{
  "model": "class-conditioned image diffusion model",
  "dataset": "seven-segment displays showing three digits",
  "targets": ["first digit"],
  "blocks_per_level": 1,
  "attention": true,
  "upsampling": "pixel_shuffle",
  "shampoo_beta": 0.95,
  "max_precond_dim": 512,
  "merge_dims": false,
  "max_grad_norm": 1.0
}
Rows from block 3 of a small class-conditioned image diffusion model, named by matrix and row number. Rows with one number belong to one channel. Each number is 50 + 15 x the weight over its row's rms, rounded and kept within 0 to 99. All counts start at 0.
After each channel's rows are labels from the 100 images, of 14976 (inputs lightly noised), where the channel reaches its highest value: "responds to" is what is common among them. Only what is clearly more common there than usual is listed. The data: seven-segment displays showing three digits.
# convs0: first 3x3 conv (model.mid.0.convs.0.weight, 192x192x3x3, standardized in use, each kernel summed), inputs 0-191
# convs1: second 3x3 conv (model.mid.0.convs.1.weight, 192x192x3x3, standardized in use, transposed, each kernel summed), outputs 0-191

convs0.22:53 54 31 62 44 44 71 52 52 81 57 55 43 55 62 36 44 72 43 48 44 40 78 50 57 41 61 36 35 57 38 66 58 75 37 57 60 47 57 77 63 32 33 45 29 63 63 53 75 48 42 59 46 41 32 42 80 61 44 64 47 60 59 54 75 24 67 63 72 34 71 46 44 37 55 14 53 58 51 70 25 56 62 45 68 35 60 57 46 61 32 37 59 46 28 51 46 66 46 50 44 23 47 46 60 37 43 56 46 48 45 40 43 95 49 66 53 56 52 27 66 63 85 54 52 63 55 51 58 66 77 39 25 39 43 47 71 48 45 53 47 49 36 26 37 43 24 51 50 49 54 28 26 14 30 61 27 35 45 33 77 24 51 42 53 34 45 62 74 37 75 62 38 27 66 51 28 34 20 34 48 68 28 50 38 10 64 56 62 56 28 44
convs1.22:66 65 55 60 69 59 65 39 34 63 91 54 65 42 44 71 80 50 41 65 54 62 60 59 49 79 23 54 70 59 51 43 55 39 81 38 82 61 35 63 67 30 45 50 48 32 79 46 41 20 25 53 55 57 87 61 52 55 73 68 69 70 72 27 41 68 71 40 63 53 49 44 47 64 64 60 67 34 51 62 75 74 60 32 57 24 67 61 59 30 53 51 66 74 59 71 24 62 56 18 70 63 43 34 39 67 61 38 48 60 42 46 53 48 46 54 38 35 48 64 53 50 41 43 58 39 48 48 33 43 44 58 32 48 55 54 44 45 48 42 52 48 42 57 57 40 52 20 86 46 48 34 31 43 81 26 48 68 70 24 54 73 57 50 38 47 32 64 54 61 52 62 56 38 59 46 37 59 55 58 69 67 48 87 62 27 73 41 69 47 37 58
responds to: the digit 0; third digit: 0; second digit: 0

convs0.18:29 62 40 40 57 45 62 49 59 44 76 37 72 50 58 38 71 67 31 67 48 72 45 31 43 87 41 32 29 51 45 54 61 50 22 67 45 41 44 31 40 53 37 37 43 46 49 59 61 43 32 46 44 53 24 49 57 58 72 50 38 52 79 51 44 30 56 46 42 60 37 60 43 49 60 82 49 28 76 72 77 60 53 55 51 38 64 45 61 43 60 51 85 51 63 35 52 54 34 70 30 50 47 42 40 35 67 56 42 54 52 34 29 43 66 54 44 72 46 45 51 64 42 44 65 50 37 38 48 24 53 26 36 23 60 88 36 41 57 46 49 61 37 34 56 62 48 46 57 73 33 48 46 49 42 65 65 56 81 55 49 59 80 41 44 50 90 44 66 66 73 50 80 74 63 45 46 54 47 77 65 54 52 49 49 37 81 28 99 49 32 50
convs1.18:48 42 41 36 40 62 50 68 63 38 61 65 51 45 30 54 32 68 19 55 45 50 37 62 45 44 34 38 65 46 71 49 55 63 60 37 59 56 55 57 59 21 73 21 42 21 54 56 62 44 57 47 72 41 99 55 43 62 74 50 42 70 68 74 91 73 46 44 48 56 56 33 36 59 41 46 52 55 70 43 52 50 68 63 41 35 38 59 49 58 50 35 42 48 67 51 45 47 67 51 45 20 44 56 62 67 60 82 80 56 58 35 40 56 58 33 62 45 47 50 58 48 55 47 50 70 66 44 57 78 34 60 63 53 58 52 55 44 43 52 49 55 70 43 58 64 43 79 70 18 67 46 36 52 86 65 26 61 55 53 49 26 56 45 61 73 35 66 51 61 41 76 47 60 48 33 55 81 73 55 90 42 82 40 51 47 48 70 38 48 73 12
responds to: first digit: 2

convs0.33:42 59 51 21 29 58 35 17 78 50 39 43 65 57 70 53 60 66 24 48 37 62 37 46 52 18 50 42 37 21 14 45 41 48 72 40 26 59 30 55 63 52 56 46 29 29 61 49 62 35 58 38 23 57 43 26 53 47 39 37 61 56 61 56 23 51 62 34 23 59 45 34 39 53 80 60 47 62 69 57 67 34 21 45 65 43 63 68 40 26 51 59 60 44 50 75 40 78 49 58 29 66 50 46 51 67 77 61 47 69 57 47 30 43 55 26 51 66 48 50 59 49 69 56 78 19 70 65 52 50 45 56 52 56 54 70 45 60 65 42 42 56 50 51 74 51 58 60 56 43 54 63 46 80 47 51 43 57 82 49 48 50 51 45 83 54 72 24 54 48 74 72 78 48 55 58 50 53 52 78 63 91 49 51 30 51 65 57 85 39 31 51
convs1.33:65 49 26 47 41 63 56 34 10 48 43 32 57 63 37 70 38 69 58 67 47 65 64 70 78 50 60 54 42 48 25 58 61 55 51 49 55 48 62 35 99 43 41 55 49 63 56 42 42 19 63 51 48 40 81 46 66 50 27 59 37 81 28 82 70 54 55 84 36 31 37 52 57 60 72 44 55 56 61 70 56 56 24 50 43 72 56 48 61 82 40 70 32 43 45 47 63 76 56 59 58 49 42 66 49 53 52 76 39 61 42 38 38 49 57 41 42 69 59 52 34 59 29 53 71 67 96 39 44 39 11 46 64 35 53 49 42 51 68 65 52 33 38 35 75 36 91 21 31 46 66 40 40 47 44 53 66 67 47 63 67 47 60 36 48 65 74 36 54 52 46 79 68 21 45 40 50 55 49 47 56 60 59 39 61 59 53 47 53 51 51 53
responds to: dark on pale

convs0.49:59 42 33 52 20 45 59 51 52 58 43 52 27 64 68 46 57 36 25 38 59 34 38 26 58 30 37 40 30 60 33 68 50 68 57 99 13 53 42 51 35 38 39 48 23 42 40 36 50 65 57 42 30 63 35 44 82 35 32 64 73 45 56 34 48 54 66 32 54 50 38 35 67 58 38 23 32 41 57 58 72 55 78 36 41 76 65 51 65 81 55 35 33 34 24 55 34 65 67 40 41 61 56 38 65 66 67 41 43 52 56 40 53 26 39 65 53 62 68 47 42 51 77 66 83 38 38 86 44 29 49 46 31 60 50 44 57 68 71 39 50 46 66 62 54 31 57 56 43 43 63 51 21 53 49 40 38 17 69 50 74 48 68 45 60 28 46 69 52 43 62 84 56 31 52 67 60 60 43 44 46 46 44 43 45 43 73 60 23 43 35 56
convs1.49:40 58 44 31 64 62 46 31 42 40 54 76 42 60 39 57 62 76 76 61 60 47 72 60 27 70 41 71 39 36 42 59 34 56 16 54 85 74 51 39 54 49 67 74 41 61 31 28 58 23 90 47 56 04 32 39 46 55 44 44 37 64 38 73 62 44 59 82 45 70 40 49 57 61 60 31 54 45 48 59 47 61 56 23 65 63 52 52 26 47 43 66 51 20 75 62 46 47 40 60 54 43 44 59 64 39 40 71 57 75 45 24 56 36 67 67 55 28 25 43 58 42 50 56 71 33 39 52 52 68 26 77 60 47 27 69 35 48 55 66 53 51 22 50 39 58 62 40 58 60 38 69 48 57 58 14 55 50 69 73 54 28 54 70 57 56 71 47 41 37 40 59 87 52 48 37 56 52 42 47 51 37 45 58 62 67 33 55 43 74 37 63
responds to: the digit 4; first digit: 4; dark on pale

convs0.101:67 44 48 72 57 51 60 46 57 56 57 56 32 72 56 65 74 66 44 81 49 75 46 38 28 64 58 40 41 74 28 48 31 48 69 36 53 56 68 45 38 45 38 33 58 54 64 47 35 53 56 28 30 61 54 57 51 50 72 66 69 45 51 29 34 48 70 47 33 59 53 55 36 56 74 79 45 59 65 80 70 37 34 15 48 59 51 45 36 43 67 60 47 65 38 61 50 64 76 66 38 68 61 37 44 45 38 44 63 60 77 05 60 49 81 38 46 46 63 66 32 26 62 54 66 51 37 52 68 54 69 57 45 45 56 59 55 59 13 14 41 46 73 72 64 18 54 31 10 57 40 61 53 71 50 52 69 68 59 59 37 61 81 41 60 35 70 41 57 47 60 54 52 49 58 14 41 77 49 68 48 45 58 60 70 55 33 49 70 36 48 57
convs1.101:23 49 60 62 52 41 54 86 19 51 34 49 21 31 44 63 26 33 60 54 37 75 25 43 49 19 53 25 52 40 48 42 44 70 40 54 22 47 39 43 42 51 26 37 39 24 68 23 58 36 22 52 41 45 47 36 56 50 42 58 58 48 50 48 48 47 26 57 62 48 76 53 70 34 43 55 48 47 39 19 60 46 68 40 43 30 20 70 37 72 33 35 37 77 51 40 55 31 35 39 33 49 62 53 50 38 63 72 53 32 42 84 47 58 40 45 40 52 34 44 71 62 61 49 47 66 68 60 53 61 12 45 17 35 59 47 47 28 29 40 84 56 53 49 59 70 51 68 64 51 46 61 78 60 35 30 52 56 51 46 48 34 53 68 53 38 55 42 55 70 28 63 35 76 48 58 45 61 74 65 33 52 33 39 19 21 65 48 43 59 54 45
responds to: dark on pale

convs0.21:49 50 73 31 56 59 22 44 43 60 58 43 45 34 68 20 39 54 31 53 57 36 72 42 73 41 51 16 25 29 43 47 37 59 37 68 23 67 54 33 70 72 35 46 30 59 41 60 56 48 23 50 49 47 22 53 45 47 30 29 38 42 63 57 50 23 51 31 55 58 28 19 51 36 21 51 46 35 50 66 62 35 61 49 68 53 71 39 36 58 56 22 32 50 38 48 44 45 24 27 34 28 51 36 68 47 60 59 67 39 43 32 38 24 43 47 64 45 45 46 42 44 63 50 58 49 51 49 21 38 34 65 59 38 47 60 57 68 65 39 97 41 32 25 47 31 37 59 67 27 25 75 25 62 58 53 20 29 67 69 66 43 52 66 60 42 37 47 59 56 78 41 51 47 41 49 48 24 58 34 26 53 58 28 46 43 44 48 67 64 24 35
convs1.21:42 56 38 68 59 40 70 65 52 41 62 58 59 47 51 45 67 78 56 52 70 30 63 58 70 64 51 60 81 41 51 50 68 31 62 57 59 72 60 75 73 42 58 59 55 60 68 62 85 50 58 69 72 48 32 51 43 59 57 50 59 75 61 60 78 63 52 70 73 74 47 66 44 58 82 60 53 77 32 52 35 62 65 69 14 67 75 52 92 44 53 44 57 75 84 65 57 63 50 65 55 36 47 76 29 44 44 56 32 52 56 36 69 52 66 52 57 43 55 51 56 60 67 64 34 62 68 12 69 32 21 44 54 68 50 70 85 66 66 42 59 35 45 60 57 46 65 56 46 41 49 64 56 54 49 69 38 60 68 60 67 49 68 49 47 63 56 57 60 64 50 52 66 62 58 50 64 42 70 59 57 67 65 32 72 59 69 68 68 50 66 18
responds to: second digit: 1

convs0.112:56 50 51 53 37 57 64 27 73 75 84 54 16 49 45 43 75 61 50 64 53 61 50 13 50 78 34 41 30 53 03 52 67 56 45 41 40 62 63 66 36 49 36 35 57 55 23 62 37 43 40 57 25 50 59 46 58 51 63 51 67 50 60 52 47 46 59 51 39 40 61 47 17 66 70 75 50 51 61 84 74 64 49 66 47 57 44 53 64 39 60 65 43 28 35 60 50 63 55 81 64 59 70 41 50 42 15 50 41 42 50 11 49 60 53 41 52 67 55 59 52 25 55 44 73 57 39 46 52 49 67 47 46 49 62 61 65 47 33 57 35 36 52 52 70 41 62 22 24 59 49 70 54 65 63 93 58 21 77 60 50 74 59 40 64 62 66 48 63 34 52 59 64 37 61 34 28 54 18 74 55 50 41 58 65 57 48 63 74 34 48 63
convs1.112:39 22 55 61 55 24 44 70 32 34 36 63 35 33 33 68 48 50 52 46 49 44 04 30 44 13 60 40 43 60 64 51 21 47 25 54 14 53 38 65 55 52 36 65 52 46 69 20 41 63 43 59 45 60 42 47 51 49 39 30 59 35 53 52 31 56 41 39 53 63 60 45 48 72 38 55 74 57 43 31 53 64 59 77 37 49 52 54 27 62 72 53 33 40 51 32 61 16 20 49 42 41 68 38 26 46 46 37 43 47 34 52 49 50 44 62 41 39 37 56 54 44 53 69 55 57 77 58 71 59 65 36 53 43 40 68 46 28 58 68 45 64 31 43 67 51 00 45 58 47 58 62 52 41 42 31 63 17 34 29 37 54 43 33 57 08 46 24 31 59 49 66 33 57 54 52 37 51 64 29 47 54 31 54 08 27 59 55 49 75 50 47
responds to: dark on pale

convs0.51:43 60 52 43 62 46 26 24 51 34 37 52 52 49 58 31 42 48 62 39 57 46 57 63 80 39 52 37 43 38 62 58 30 36 46 36 42 50 41 54 63 40 63 59 46 55 47 70 68 65 37 54 72 50 34 40 58 17 62 50 45 60 42 77 63 42 44 46 68 65 46 27 65 20 24 58 26 44 38 47 18 32 61 57 48 19 31 57 66 39 77 35 42 67 60 70 31 19 34 42 57 50 44 76 75 40 50 56 77 73 61 61 62 55 42 63 35 39 55 53 59 48 50 67 34 54 48 64 40 71 47 49 58 38 45 58 54 33 51 63 69 42 42 51 26 39 47 66 49 38 28 27 51 37 64 81 28 43 36 34 52 29 18 65 39 52 06 40 52 46 60 24 27 55 13 56 24 26 48 36 15 53 61 28 35 27 41 42 43 49 42 38
convs1.51:58 51 61 72 51 46 81 56 79 74 59 73 84 58 44 48 78 47 66 45 61 71 68 74 48 57 51 92 53 73 39 38 64 53 45 68 67 77 69 44 65 78 40 57 51 49 69 49 50 51 64 62 35 59 41 50 39 57 63 76 69 58 63 51 52 67 63 50 67 49 48 50 39 58 62 59 68 34 36 68 38 59 52 51 53 55 36 59 29 80 50 53 60 31 73 60 41 67 62 33 76 64 49 46 55 49 58 31 44 68 33 60 56 57 37 43 51 48 61 61 65 65 39 41 77 38 68 82 61 71 50 57 60 78 20 62 32 45 52 56 27 82 45 53 55 35 38 33 57 60 63 39 48 60 70 61 74 66 45 67 40 73 46 22 31 55 51 45 50 47 31 69 58 39 73 77 45 51 64 58 55 74 65 76 72 30 45 44 53 45 27 80
responds to: first digit: 5; first digit: 3

convs0.66:35 24 63 34 41 31 28 49 50 77 66 61 52 69 85 69 52 51 58 43 49 49 45 54 64 38 22 64 40 39 51 58 36 49 45 28 40 50 74 39 40 50 39 73 24 36 36 53 55 51 61 39 47 63 35 63 55 64 38 40 55 36 84 54 44 44 65 59 31 71 40 47 37 45 58 34 60 52 60 75 58 51 53 60 50 34 71 54 41 40 62 36 26 68 55 59 63 75 51 31 41 48 70 50 52 48 62 30 43 43 80 62 54 49 89 23 57 47 19 66 35 66 87 28 92 36 80 60 52 48 43 52 98 64 36 47 57 45 68 54 60 56 47 48 56 31 47 51 67 36 22 60 60 86 53 54 40 49 43 57 44 50 62 27 70 27 48 38 65 29 26 58 61 44 59 74 43 48 52 62 25 51 38 52 69 56 66 39 60 59 34 51
convs1.66:46 43 46 57 37 42 88 59 65 60 29 61 21 73 59 38 30 36 58 83 55 61 60 26 54 77 76 63 47 70 33 43 61 48 52 75 50 55 35 71 48 48 65 72 38 59 57 76 42 59 60 43 24 46 59 34 43 47 45 65 80 76 67 26 72 51 46 43 41 26 45 62 22 65 45 30 70 49 59 50 46 48 61 56 47 38 73 45 93 55 59 43 59 53 55 51 36 70 63 48 61 61 31 32 65 53 82 51 43 27 42 52 61 64 72 55 56 69 40 47 44 62 63 68 78 45 44 50 52 68 29 60 52 62 69 59 61 82 62 70 43 71 60 59 45 40 45 39 63 31 57 18 44 46 62 39 37 77 54 29 51 69 61 35 37 74 54 50 56 60 57 56 54 30 52 57 53 52 59 45 37 48 47 76 66 56 78 38 82 16 40 56
responds to: the digit 2; first digit: 2; dark on pale; third digit: 2

convs0.162:73 51 56 42 44 29 59 39 54 58 63 52 68 64 53 56 56 54 40 47 40 42 47 62 42 23 78 49 61 63 28 42 34 23 67 78 59 33 82 59 53 44 48 40 39 80 25 27 52 29 63 67 49 67 56 58 50 61 53 63 52 46 59 69 35 43 54 58 52 46 69 56 35 50 89 26 86 64 30 75 29 58 40 26 24 52 45 68 21 34 50 54 39 34 53 42 70 75 37 32 47 60 59 49 58 17 60 23 48 55 59 01 41 37 37 38 52 84 23 63 74 30 76 50 65 55 75 37 81 62 60 43 53 45 33 68 57 42 44 56 44 64 54 36 60 54 64 47 53 52 46 44 31 69 55 31 58 57 67 65 51 56 63 37 43 49 68 37 72 49 46 48 70 56 56 56 45 70 52 65 44 67 63 67 37 27 48 67 45 46 69 43
convs1.162:46 36 40 71 39 74 32 68 56 42 31 66 38 59 36 49 55 78 57 58 60 64 35 51 67 37 78 52 60 54 60 42 63 55 66 41 49 06 51 53 82 38 59 56 43 33 20 13 33 47 61 44 51 56 74 30 41 51 76 55 64 82 59 51 71 26 42 82 32 47 61 46 73 30 41 37 32 50 68 23 58 40 38 14 55 60 28 50 30 35 28 38 48 00 50 31 44 38 59 52 48 71 43 52 49 37 45 54 51 34 48 35 27 32 30 46 31 53 68 66 22 35 41 45 49 37 40 48 38 51 59 53 46 41 28 59 49 70 68 47 36 55 74 53 34 26 38 58 46 50 38 41 56 64 46 16 60 53 35 28 55 56 55 35 63 58 47 56 19 40 55 62 48 37 22 41 51 42 40 44 53 42 54 53 50 69 41 67 64 49 44 68
responds to: the digit 4; third digit: 4; second digit: 4

convs0.149:62 81 42 56 36 63 64 71 42 57 44 57 53 84 67 55 48 66 16 72 52 64 54 59 52 51 53 40 28 52 45 57 63 51 56 76 42 53 40 50 45 45 40 63 45 62 44 28 42 33 38 67 34 48 38 46 72 33 55 76 56 57 64 47 53 42 54 57 56 44 40 36 33 41 48 75 53 61 76 54 82 54 52 34 48 90 57 53 13 59 53 40 50 05 64 35 50 73 44 49 49 56 35 33 55 81 56 35 43 46 42 23 59 29 60 57 55 73 37 55 61 63 70 63 63 35 60 52 59 59 42 61 42 27 45 77 58 47 74 48 46 35 46 62 53 70 70 52 59 37 44 44 21 40 41 14 68 17 55 62 42 40 43 36 49 42 68 56 51 26 78 44 72 29 62 38 59 55 04 38 72 80 41 43 41 45 54 60 66 47 29 43
convs1.149:55 53 60 33 48 83 41 34 15 54 77 39 73 27 29 37 78 80 36 49 46 49 20 44 43 62 21 24 42 33 56 54 31 42 39 38 58 26 66 72 55 42 49 65 69 26 41 59 57 60 34 32 65 38 53 61 26 29 58 41 39 48 44 65 45 16 42 46 57 64 72 37 67 32 71 41 64 55 48 70 75 77 39 55 75 37 43 40 44 49 51 51 35 33 72 56 32 58 43 62 85 43 65 70 55 47 39 70 50 50 32 42 31 45 46 49 52 47 41 38 56 44 35 62 34 40 32 30 22 62 45 38 46 83 73 36 90 72 36 42 52 50 38 74 57 27 21 51 57 66 50 53 50 57 49 43 57 59 67 60 65 39 70 52 61 40 43 66 47 62 48 56 62 79 45 47 36 58 53 44 46 52 71 43 79 46 50 52 24 66 52 47
responds to: the digit 0

convs0.80:33 29 61 43 40 58 48 24 55 58 41 51 53 76 66 55 48 59 65 62 34 75 38 36 30 36 33 73 44 59 27 79 58 62 69 46 58 76 37 38 66 60 72 56 49 28 43 33 73 38 52 52 52 57 58 30 53 65 43 38 29 50 47 50 14 52 66 25 11 54 58 48 53 49 50 45 43 33 65 54 48 52 00 50 43 50 39 60 18 22 65 44 61 50 64 70 56 61 65 53 59 64 68 60 53 48 64 44 59 71 71 37 60 52 71 40 60 69 13 47 45 53 58 57 73 54 83 59 57 69 48 58 69 77 43 45 60 56 54 40 44 89 72 68 66 52 72 63 54 50 60 41 66 59 42 45 58 65 68 53 08 64 48 42 52 55 82 14 51 41 34 67 61 41 46 42 40 56 47 56 46 74 47 66 53 49 60 46 50 60 60 65
convs1.80:54 70 64 35 11 73 37 45 38 47 73 76 62 30 60 21 42 33 48 77 42 32 64 68 51 60 69 55 44 63 42 10 34 54 42 45 67 29 57 63 56 58 34 58 71 64 64 54 30 57 48 60 39 57 56 66 46 50 70 63 76 68 51 57 48 55 47 48 06 47 52 58 46 20 52 49 49 46 32 51 60 45 20 50 56 38 33 32 24 37 30 73 64 32 40 18 72 59 17 41 74 44 30 51 51 58 31 42 52 49 31 45 58 36 43 13 25 24 54 20 52 48 61 47 56 49 37 41 50 50 61 57 59 49 55 44 69 57 44 52 67 40 23 49 53 50 52 28 66 64 67 51 20 37 52 48 50 49 55 37 39 46 48 47 48 30 08 87 48 47 63 21 46 66 46 40 48 76 49 63 54 42 59 47 29 59 52 56 40 56 46 51
responds to: the digit 0; dark on pale; first digit: 0

convs0.182:54 67 59 22 41 81 32 44 50 46 61 51 48 41 61 37 28 71 25 55 51 30 66 50 64 55 45 37 21 38 26 33 50 59 35 70 29 74 40 43 55 70 24 50 37 44 31 29 48 52 34 59 51 50 34 51 55 22 30 37 49 38 61 43 51 35 54 30 48 50 36 25 68 33 24 60 15 66 69 56 82 53 57 43 62 46 81 39 33 59 55 24 43 52 37 45 30 57 30 37 44 22 61 55 72 64 66 76 61 26 50 21 42 34 49 31 64 50 45 50 53 51 79 60 64 58 50 77 24 63 31 65 72 46 53 71 58 75 71 34 70 55 40 29 49 46 46 56 55 30 24 64 25 51 49 37 13 40 46 51 58 42 39 62 64 61 44 43 36 46 66 43 55 48 45 49 56 33 52 32 26 44 47 20 51 49 45 43 58 66 27 33
convs1.182:67 55 48 75 52 40 68 74 57 51 64 48 77 49 46 56 75 57 53 40 56 46 60 65 59 75 42 85 60 31 41 64 66 36 58 68 62 91 69 71 88 36 54 51 62 46 58 63 85 61 63 51 51 63 61 40 59 82 69 89 57 62 61 68 55 61 46 60 67 52 60 74 49 54 76 65 55 53 30 63 37 72 62 68 25 58 65 63 65 71 66 48 69 85 69 77 34 68 63 55 58 67 54 53 41 59 58 53 33 45 60 62 66 65 65 61 45 64 42 84 67 62 61 57 55 73 68 48 55 52 35 56 63 72 46 63 47 59 64 50 53 50 54 85 54 46 54 41 70 58 71 62 52 47 65 71 44 70 69 56 61 82 70 43 52 54 55 54 56 67 37 49 68 49 73 46 61 53 61 60 60 66 79 35 71 65 56 49 61 43 62 44
responds to: first digit: 2

convs0.79:90 52 65 28 58 45 07 50 50 68 60 55 67 39 40 33 35 25 38 47 61 34 40 49 67 55 45 18 41 40 46 40 26 41 46 34 33 54 24 39 51 59 29 45 57 59 44 67 35 51 22 32 51 38 35 73 56 34 26 35 29 41 48 55 69 60 45 47 41 67 45 42 68 34 43 51 45 43 68 42 60 63 27 58 41 38 61 47 47 58 32 39 20 48 41 53 30 43 61 24 53 49 39 51 73 55 59 62 75 68 38 34 52 29 22 43 57 70 75 45 43 38 59 42 45 58 26 38 30 59 37 59 76 38 45 54 50 55 66 33 68 16 42 32 63 41 48 63 53 42 41 67 33 52 56 48 37 48 51 76 66 40 27 83 66 43 51 45 38 73 84 24 80 44 55 62 56 46 74 45 39 53 70 14 51 72 48 46 64 51 45 25
convs1.79:46 47 48 50 51 59 62 54 57 59 52 35 41 78 69 93 60 68 57 65 54 51 19 49 56 39 77 88 67 56 59 67 64 51 38 68 50 56 80 46 68 34 57 75 50 49 71 43 64 52 60 25 26 24 57 44 60 40 58 56 68 62 56 53 44 49 47 90 66 41 61 47 34 47 61 41 49 50 42 55 62 64 66 50 49 99 55 52 72 46 55 39 49 47 59 61 31 89 61 58 48 50 45 43 49 58 44 49 37 40 52 52 35 43 49 70 60 55 50 45 41 63 51 60 96 71 51 51 37 57 41 48 78 59 56 61 68 55 66 71 31 33 16 59 57 32 46 48 66 41 44 37 51 68 54 40 36 85 71 36 58 35 54 39 59 72 52 82 78 52 47 56 60 47 68 32 80 72 50 30 54 68 55 29 74 54 49 56 33 52 55 42
responds to: the digit 1; first digit: 1

convs0.38:39 58 62 26 43 48 42 43 21 83 62 52 68 61 88 48 50 54 40 73 55 51 53 28 42 59 31 57 55 45 37 46 45 68 49 69 49 60 58 37 31 51 51 36 48 52 41 56 35 30 57 50 32 65 39 79 52 60 23 49 41 33 99 23 40 28 52 43 38 58 41 52 55 44 41 54 50 25 52 82 66 74 33 41 54 45 48 49 30 78 65 20 42 63 64 49 54 43 43 41 50 49 74 50 54 51 34 45 59 40 73 24 57 27 82 34 55 60 40 35 39 57 61 35 83 54 42 38 53 44 58 47 82 42 43 77 57 60 68 69 59 57 45 43 66 29 51 60 76 62 28 49 45 67 50 60 52 42 51 65 26 80 64 33 58 49 57 36 78 26 50 58 61 46 81 54 41 55 61 63 77 39 53 47 56 64 73 54 78 50 34 65
convs1.38:56 60 30 46 42 79 57 47 64 39 62 55 49 59 64 66 34 67 47 72 62 55 57 62 50 86 39 22 52 32 54 51 69 42 47 56 68 37 58 29 27 31 53 54 60 57 43 56 40 42 59 58 75 72 61 53 47 59 81 63 69 47 53 46 63 40 58 46 61 54 24 48 11 45 70 20 37 41 79 69 34 80 56 60 96 83 39 55 33 22 58 61 40 63 50 72 70 66 57 40 35 42 34 46 60 53 47 62 60 35 57 53 36 53 44 57 43 40 60 38 55 37 76 61 87 74 35 25 57 62 23 64 52 48 44 42 59 74 41 44 51 39 23 24 49 47 39 46 62 62 46 58 30 53 35 15 53 59 66 59 31 64 57 56 52 59 61 53 51 44 58 34 39 47 46 36 83 57 51 50 77 54 63 36 53 27 71 69 24 40 47 47
responds to: dark on pale; first digit: 1

convs0.17:59 36 65 36 46 36 73 30 60 62 57 68 47 77 60 52 61 42 42 52 55 39 59 60 56 14 63 48 55 56 37 58 33 61 76 40 65 49 57 53 52 38 75 39 44 82 82 60 58 30 60 54 49 54 43 60 52 50 65 48 72 75 58 37 50 56 73 54 65 61 56 41 46 42 57 47 37 57 41 73 28 75 67 09 48 12 68 68 17 52 55 47 44 48 46 59 61 49 53 34 31 48 63 51 47 34 69 25 43 50 54 00 67 57 51 65 59 64 28 52 50 48 67 38 55 61 67 66 65 35 47 48 62 62 53 34 43 52 73 00 47 54 42 46 71 21 41 39 60 71 56 59 15 30 47 10 43 49 52 26 43 46 39 31 53 60 45 64 62 34 67 56 48 40 59 16 40 54 63 45 47 55 48 53 56 49 50 44 62 65 36 33
convs1.17:49 46 53 45 71 82 49 39 49 52 79 61 58 62 56 52 96 95 44 35 46 35 16 69 38 59 57 58 77 43 50 50 66 41 53 17 59 67 62 48 51 41 49 48 61 25 58 32 45 34 54 45 31 51 88 53 64 55 50 63 39 54 53 38 57 55 63 47 57 60 54 54 73 36 48 59 71 56 63 43 40 56 64 34 77 50 54 54 40 43 42 54 38 34 58 41 51 82 64 58 79 65 43 30 40 52 44 29 65 50 69 35 79 39 46 76 40 22 48 52 48 36 46 59 48 32 28 36 66 30 46 52 53 20 46 60 56 41 64 51 53 62 56 55 58 41 41 39 56 99 50 42 45 77 64 21 41 59 51 47 65 47 57 67 37 67 44 69 18 48 51 58 41 87 44 72 57 45 41 21 49 46 37 56 41 44 44 75 21 65 52 37
responds to: the digit 4; second digit: 4; third digit: 4; dark on pale

convs0.37:43 21 45 38 49 23 43 40 38 71 70 46 62 57 71 41 33 67 38 37 41 48 56 52 44 29 35 32 41 32 46 73 36 65 53 45 33 61 43 65 53 55 49 59 13 37 71 73 63 44 55 51 39 72 22 58 19 65 43 38 53 55 83 44 43 38 61 46 56 53 35 33 53 51 61 54 46 51 62 64 56 45 30 46 71 40 76 31 46 69 80 38 56 62 54 49 59 77 48 39 35 57 55 31 42 57 74 48 38 34 41 31 47 65 76 42 63 68 40 42 55 46 71 49 72 74 80 31 66 35 30 65 85 50 41 50 58 60 85 31 45 67 52 33 48 48 48 62 75 46 65 57 29 56 48 67 39 43 67 46 37 61 46 27 72 59 59 47 57 34 64 70 76 39 69 56 43 37 46 70 42 88 53 47 43 59 66 44 83 38 12 57
convs1.37:48 59 48 56 56 67 34 52 68 64 47 61 74 68 36 68 67 56 25 46 53 46 36 72 47 54 66 51 59 55 45 57 36 56 49 44 95 88 75 58 71 57 73 52 43 65 65 71 51 32 61 63 55 52 56 71 57 54 66 83 46 64 43 50 53 77 46 76 27 48 76 23 35 23 67 40 32 33 52 48 56 61 27 36 71 53 57 63 51 41 53 58 49 44 37 70 56 71 72 41 39 64 36 13 46 79 68 21 42 58 60 42 61 53 52 75 46 48 53 44 46 46 47 50 57 59 56 63 18 80 19 35 48 59 75 49 52 51 72 50 43 60 36 49 51 44 47 36 56 47 67 36 49 62 80 07 53 63 71 59 43 56 65 60 42 46 81 66 44 57 47 46 52 39 29 41 47 61 62 41 55 55 47 33 31 49 32 44 20 20 60 63
responds to: the digit 4; third digit: 4